Rows from block 10, named by matrix and row number. Rows with one number belong to one channel. Each number is 50 + 10 x the weight over the matrix's rms, rounded and kept within 0 to 99. All counts start at 0.
# convs0: first 3x3 conv (model.decb.0.2.convs.0.weight, 96x96x3x3), inputs 54-62, a 3x3 kernel for each
# convs1: second 3x3 conv (model.decb.0.2.convs.1.weight, 96x96x3x3, transposed), outputs 54-62, a 3x3 kernel for each
convs0.0:40 63 45 18 35 55 37 40 51 47 41 54 35 39 34 67 51 38 45 57 51 62 55 47 46 32 67 45 46 52 31 35 57 41 52 38 53 56 47 37 37 49 62 49 59 64 60 54 57 59 68 35 49 48 73 69 56 61 51 38 45 45 59 64 45 56 50 26 47 57 52 53 52 43 36 63 40 57 66 67 49
convs1.0:42 38 44 51 71 55 58 60 54 43 48 54 43 41 52 60 46 56 62 52 50 45 46 44 56 54 34 48 44 57 37 53 61 54 52 60 45 46 45 51 76 63 47 75 67 52 46 44 45 47 47 53 47 40 48 48 23 34 31 33 45 37 37 46 47 33 50 39 38 40 40 45 43 49 55 43 46 48 63 47 56
convs0.1:34 40 60 20 29 57 25 28 53 49 40 33 61 52 30 61 55 33 57 47 51 52 42 39 47 47 46 51 48 54 49 46 40 35 33 39 17 51 52 31 53 54 45 65 51 52 54 48 31 40 39 35 45 50 49 55 53 73 58 48 67 53 24 38 35 60 53 52 55 55 46 38 44 37 45 36 39 49 28 34 57
convs1.1:40 35 31 35 35 43 32 34 52 52 46 50 80 47 58 80 54 67 45 37 27 39 34 29 34 32 31 50 58 54 34 49 63 31 42 69 43 36 47 54 43 43 53 46 45 51 55 45 33 50 60 36 42 59 50 58 48 13 32 41 10 30 56 49 52 54 39 30 35 47 23 30 32 46 40 37 44 40 57 42 36
convs0.2:47 69 57 35 50 56 33 49 64 65 38 27 62 44 37 49 49 48 59 46 49 62 56 35 58 59 28 53 44 46 52 46 58 47 40 59 37 30 36 62 55 53 73 69 54 39 49 57 47 48 39 53 48 37 34 35 50 47 60 57 50 51 40 57 43 51 56 53 45 54 57 47 44 54 53 52 55 41 60 46 63
convs1.2:54 63 48 42 46 44 58 63 61 39 40 56 47 52 45 51 29 40 58 47 46 55 51 40 44 41 41 63 64 64 35 66 60 36 35 40 42 47 42 48 49 57 56 53 59 57 51 38 42 51 56 54 58 65 64 56 66 49 69 60 17 26 19 24 52 37 45 65 59 42 36 48 38 37 35 48 39 44 58 35 38
convs0.3:31 40 45 45 47 50 65 59 62 49 61 49 36 59 48 63 59 50 44 32 27 46 42 35 32 38 48 62 50 51 71 65 46 52 65 59 29 30 57 36 32 59 46 41 63 53 45 38 35 39 37 40 57 59 31 29 41 50 24 37 52 26 36 59 61 51 52 57 42 51 60 46 58 52 51 44 40 39 54 42 43
convs1.3:38 46 52 35 47 40 61 54 41 31 40 47 46 53 45 51 45 35 69 55 74 62 57 75 64 65 82 66 49 44 73 55 42 50 44 47 51 60 57 44 58 53 52 57 58 36 43 62 44 47 57 52 44 51 67 54 60 68 54 82 40 38 48 64 60 47 64 59 42 54 53 33 57 47 46 53 45 38 54 61 51
convs0.4:50 52 60 54 60 55 50 65 49 57 73 59 51 60 50 49 47 52 55 69 62 62 58 44 49 44 49 47 63 57 52 67 58 43 43 37 64 60 54 63 48 46 47 24 25 53 56 68 60 37 48 38 28 52 49 48 51 57 51 53 38 18 33 55 58 44 41 50 40 38 53 39 43 27 37 50 05 30 57 11 35
convs1.4:54 45 36 39 44 34 42 51 52 63 68 59 64 59 60 50 51 47 54 58 49 47 49 42 49 55 50 46 49 43 61 70 68 58 64 68 61 46 51 50 37 39 35 25 38 49 49 53 52 59 57 40 51 51 47 46 42 67 67 47 87 88 71 59 39 61 60 39 57 42 35 50 66 62 65 52 50 59 70 66 74
convs0.5:52 50 42 50 52 45 52 53 44 49 45 50 46 40 44 46 41 43 46 36 33 52 29 40 56 22 32 48 54 51 51 66 60 50 52 50 42 60 66 42 62 61 51 53 51 49 54 48 60 60 50 47 59 48 40 43 51 57 59 36 54 53 55 36 38 40 45 46 46 55 60 65 42 24 25 43 26 33 51 31 39
convs1.5:52 50 41 58 64 50 45 54 45 55 66 70 51 58 52 61 50 40 52 50 62 53 53 64 56 62 73 53 53 53 50 58 49 51 63 53 28 28 33 45 36 46 50 32 42 47 47 54 42 48 46 32 36 38 40 31 37 45 44 44 31 41 33 33 36 32 40 45 45 56 40 36 59 49 58 54 50 61 58 55 65
convs0.6:37 29 40 40 39 58 52 53 64 30 47 49 45 56 53 38 37 63 34 28 45 53 39 45 61 60 49 46 60 36 56 52 34 58 52 45 31 66 70 35 55 63 41 53 52 46 40 46 50 56 57 43 57 51 48 55 48 58 70 45 40 52 33 57 36 29 51 47 41 41 43 42 51 57 54 41 43 64 54 69 72
convs1.6:64 65 42 50 64 52 35 50 48 56 29 60 51 32 52 65 43 56 29 37 34 39 48 44 31 36 43 74 72 68 68 60 59 61 32 50 49 55 51 50 58 58 55 65 57 52 52 51 52 52 60 64 58 59 62 56 66 58 53 56 49 54 62 25 30 44 45 49 57 40 48 60 42 39 59 40 35 51 49 39 52
convs0.7:67 56 53 45 46 53 38 36 50 58 58 52 60 62 47 52 59 61 46 56 49 39 45 56 45 30 42 54 61 45 57 69 51 39 64 50 50 50 43 47 55 63 45 50 74 66 57 60 48 49 64 41 45 61 49 41 55 49 29 54 40 49 66 55 48 49 54 44 42 51 42 43 32 61 62 47 61 57 47 47 47
convs1.7:49 63 54 52 39 34 52 34 34 40 36 48 53 52 44 70 45 52 49 61 50 50 58 42 50 78 47 48 34 51 45 46 55 52 47 43 50 54 50 51 51 48 67 53 69 41 43 46 51 47 46 57 45 38 50 26 39 43 43 54 42 34 44 50 48 38 61 53 41 65 75 46 50 44 56 34 38 52 30 36 59
convs0.8:22 16 34 37 27 41 45 31 45 46 56 58 47 55 55 39 45 48 42 48 60 41 42 54 55 33 29 56 55 51 46 62 45 47 49 48 27 56 39 48 58 47 49 37 54 39 41 46 45 50 45 53 60 44 38 17 43 60 60 44 61 68 43 50 53 48 56 60 53 51 64 55 66 48 62 67 53 60 54 64 58
convs1.8:46 57 43 55 49 42 54 56 57 78 60 64 32 34 40 51 47 65 67 72 65 54 60 57 54 55 52 70 61 67 58 54 40 55 52 43 57 65 54 57 64 60 50 44 46 40 43 54 48 49 52 52 54 54 51 39 56 49 21 52 35 20 52 48 51 39 44 38 45 39 46 43 28 24 26 41 40 40 33 38 38
convs0.9:46 47 41 52 45 37 49 57 53 46 53 49 61 57 64 56 47 57 52 38 57 39 44 60 47 36 45 28 18 16 47 36 39 45 48 57 51 20 43 66 42 42 38 48 65 48 50 47 59 56 44 55 57 58 47 63 49 54 80 60 41 48 44 63 68 71 54 63 62 42 46 47 32 58 63 59 53 58 82 61 61
convs1.9:48 51 43 56 58 54 70 53 57 54 48 49 60 70 50 18 38 30 55 49 57 54 50 45 56 48 47 40 53 49 52 52 29 51 51 41 58 54 45 64 58 56 55 49 63 65 57 50 53 51 46 60 52 45 42 51 33 47 58 48 43 35 40 54 58 40 44 53 40 39 42 29 22 32 32 33 41 42 40 49 57
convs0.10:26 30 22 54 42 29 64 44 37 59 33 38 50 46 47 49 48 52 49 50 30 61 53 48 39 46 61 54 47 54 53 56 56 44 41 37 56 53 43 56 47 34 52 31 37 52 44 46 48 48 43 46 43 44 37 53 64 39 59 60 50 57 52 64 51 40 61 46 35 54 56 46 60 40 53 34 35 61 41 37 41
convs1.10:55 49 33 52 55 41 63 74 55 36 45 50 46 52 50 25 58 40 48 50 50 45 47 42 44 47 47 54 47 57 55 37 42 53 29 57 60 52 53 63 58 68 71 51 69 52 54 39 53 50 48 48 53 53 31 38 45 37 40 25 44 41 26 51 50 52 58 54 51 47 47 53 47 50 60 47 53 59 58 59 44
convs0.11:52 56 59 58 56 67 52 59 63 51 53 42 47 56 44 37 42 43 53 23 30 66 41 44 50 45 54 48 54 52 47 31 49 54 38 60 54 64 50 70 82 60 40 49 37 50 51 60 53 52 49 60 52 26 53 54 62 63 64 70 43 31 49 67 76 50 59 44 24 49 31 41 41 46 44 36 47 38 59 62 46
convs1.11:37 45 55 38 44 49 34 43 35 66 65 68 58 60 57 51 47 53 63 50 46 62 53 40 59 51 42 63 32 43 54 39 46 37 46 46 53 49 47 45 51 55 50 54 49 56 56 59 59 48 43 51 51 50 49 55 51 40 36 43 54 35 55 59 63 55 55 41 35 48 38 38 47 45 58 43 50 53 65 65 63
convs0.12:43 55 51 31 43 47 28 37 51 66 48 67 58 48 59 61 50 39 47 47 52 59 73 67 53 67 48 46 52 41 54 56 42 40 56 53 50 47 43 50 57 65 40 37 41 36 46 56 44 54 51 51 60 59 59 60 44 74 68 33 72 64 15 63 69 64 51 46 47 52 58 44 42 50 43 34 42 35 02 30 60
convs1.12:53 45 47 51 50 70 57 56 56 49 51 49 54 49 59 51 39 53 41 34 33 47 35 41 50 40 39 49 38 38 43 52 41 54 48 42 45 46 53 52 56 50 53 48 41 60 51 46 48 52 56 46 53 59 51 41 39 52 56 51 34 42 35 50 60 54 41 54 61 39 43 49 59 59 52 52 50 33 58 56 51
convs0.13:56 54 55 48 53 57 33 43 49 47 39 47 42 42 39 41 57 41 49 47 60 53 43 52 43 53 46 50 55 50 49 43 36 48 50 51 66 46 41 52 61 56 28 41 49 66 63 50 56 49 35 55 44 41 31 45 43 47 41 39 53 38 45 51 47 49 51 47 43 47 46 54 49 44 41 31 35 39 38 42 43
convs1.13:38 24 32 36 44 43 43 49 48 55 61 56 67 55 49 64 58 51 50 57 49 51 43 39 51 62 50 54 49 43 52 45 45 57 54 37 45 52 56 54 59 50 55 51 44 59 55 49 47 46 49 38 45 55 64 41 41 63 66 60 51 49 43 53 54 46 57 50 52 57 57 61 42 49 44 53 63 49 63 60 55
convs0.14:54 62 61 47 52 60 38 37 40 52 47 41 49 57 47 50 59 54 58 65 28 49 57 41 46 53 62 40 44 56 44 44 61 44 36 36 44 59 62 47 50 41 55 53 55 55 50 55 58 55 58 48 46 39 45 61 55 49 61 77 42 40 70 48 33 27 51 29 30 49 43 35 65 52 36 46 34 36 46 36 45
convs1.14:34 39 32 49 41 24 43 44 26 60 50 42 58 58 61 59 51 50 48 47 36 48 47 37 41 47 35 63 48 55 58 62 61 42 56 49 50 51 41 47 50 34 42 56 46 57 43 30 49 48 52 51 49 54 47 56 63 54 50 65 44 48 57 55 41 47 66 55 56 47 55 59 56 55 69 48 50 75 51 54 74
convs0.15:41 59 62 31 43 58 37 37 56 57 53 59 57 50 56 56 52 49 37 48 65 50 35 44 52 45 37 38 51 44 36 41 45 50 26 39 52 35 32 46 44 53 54 48 46 42 37 46 49 47 42 58 44 49 52 51 50 37 43 32 40 37 35 47 34 42 52 51 45 39 61 61 53 46 43 44 47 32 52 58 44
convs1.15:31 44 61 34 39 54 37 52 62 43 39 48 49 47 54 40 13 36 37 46 59 37 47 52 23 49 47 39 54 59 41 60 56 16 62 35 52 58 60 54 57 53 59 77 65 53 54 54 50 50 61 54 55 62 65 60 65 60 56 60 65 65 48 67 57 41 64 46 44 67 52 53 49 49 44 52 49 45 54 54 59
convs0.16:49 46 62 50 39 52 25 36 31 46 58 48 45 40 38 59 47 47 46 51 42 46 48 47 36 41 50 50 58 60 33 49 53 36 35 29 66 60 57 63 60 64 47 38 33 47 53 45 52 52 48 49 52 53 54 55 49 45 37 53 50 54 49 44 50 54 42 42 43 47 49 55 57 51 44 47 48 37 49 37 41
convs1.16:66 54 59 56 44 52 65 40 48 37 27 54 50 48 48 54 53 45 63 56 43 47 38 33 42 42 35 45 54 49 66 53 59 53 46 50 49 62 60 46 43 44 56 45 44 35 38 37 41 36 40 44 34 43 45 55 54 63 66 59 45 51 58 47 52 27 51 69 28 48 58 29 35 42 38 43 43 38 34 40 54
convs0.17:70 50 40 71 56 27 51 52 35 53 48 67 51 56 47 47 48 46 39 56 52 41 37 32 43 35 32 61 38 32 79 69 46 46 56 56 43 54 60 48 47 55 24 42 63 46 57 47 56 56 44 52 54 52 35 48 56 63 68 35 55 69 45 56 47 56 55 38 41 57 52 61 31 50 48 44 39 38 42 40 51
convs1.17:40 35 44 40 35 45 47 43 43 46 52 63 56 50 51 51 58 57 64 54 50 61 45 43 68 53 48 25 49 41 68 50 50 51 47 38 37 37 39 55 49 43 45 55 43 42 49 47 52 52 46 57 53 41 55 41 45 58 52 38 53 49 44 46 49 51 47 49 55 50 50 57 48 55 65 42 48 54 65 64 58
convs0.18:59 50 58 51 46 63 42 38 53 54 59 66 52 46 67 61 47 42 51 53 43 54 44 46 48 45 42 59 30 64 58 36 45 55 47 54 38 51 47 41 45 54 66 47 52 43 70 57 52 43 58 46 48 75 38 57 43 48 54 42 59 38 52 38 48 48 51 50 43 56 56 40 62 49 47 58 43 45 57 42 30
convs1.18:56 65 58 43 61 40 42 45 46 57 57 48 59 50 56 42 46 38 60 57 65 61 51 59 45 44 42 58 34 44 52 48 60 39 49 64 80 56 54 51 64 46 33 57 54 52 62 44 44 49 47 48 58 51 48 48 52 47 41 51 54 48 54 36 67 41 43 89 32 44 64 35 54 43 58 66 47 62 66 56 64
convs0.19:58 28 39 56 40 52 35 38 54 52 48 40 58 47 55 57 35 51 48 51 56 30 47 56 61 63 54 59 49 58 22 37 44 37 30 36 61 60 37 47 59 48 52 54 58 44 46 65 36 40 68 44 39 56 43 45 49 55 61 57 52 47 59 43 43 48 58 40 56 63 54 51 46 42 58 34 30 50 45 51 49
convs1.19:54 47 54 54 56 52 44 50 58 36 49 46 44 51 53 62 59 59 63 52 44 56 52 54 48 55 59 82 65 49 57 55 54 61 45 44 59 76 44 55 51 45 47 51 49 41 43 53 51 49 41 58 48 41 55 42 20 41 32 26 51 54 51 55 57 43 45 42 31 57 61 50 40 51 48 51 58 53 42 50 50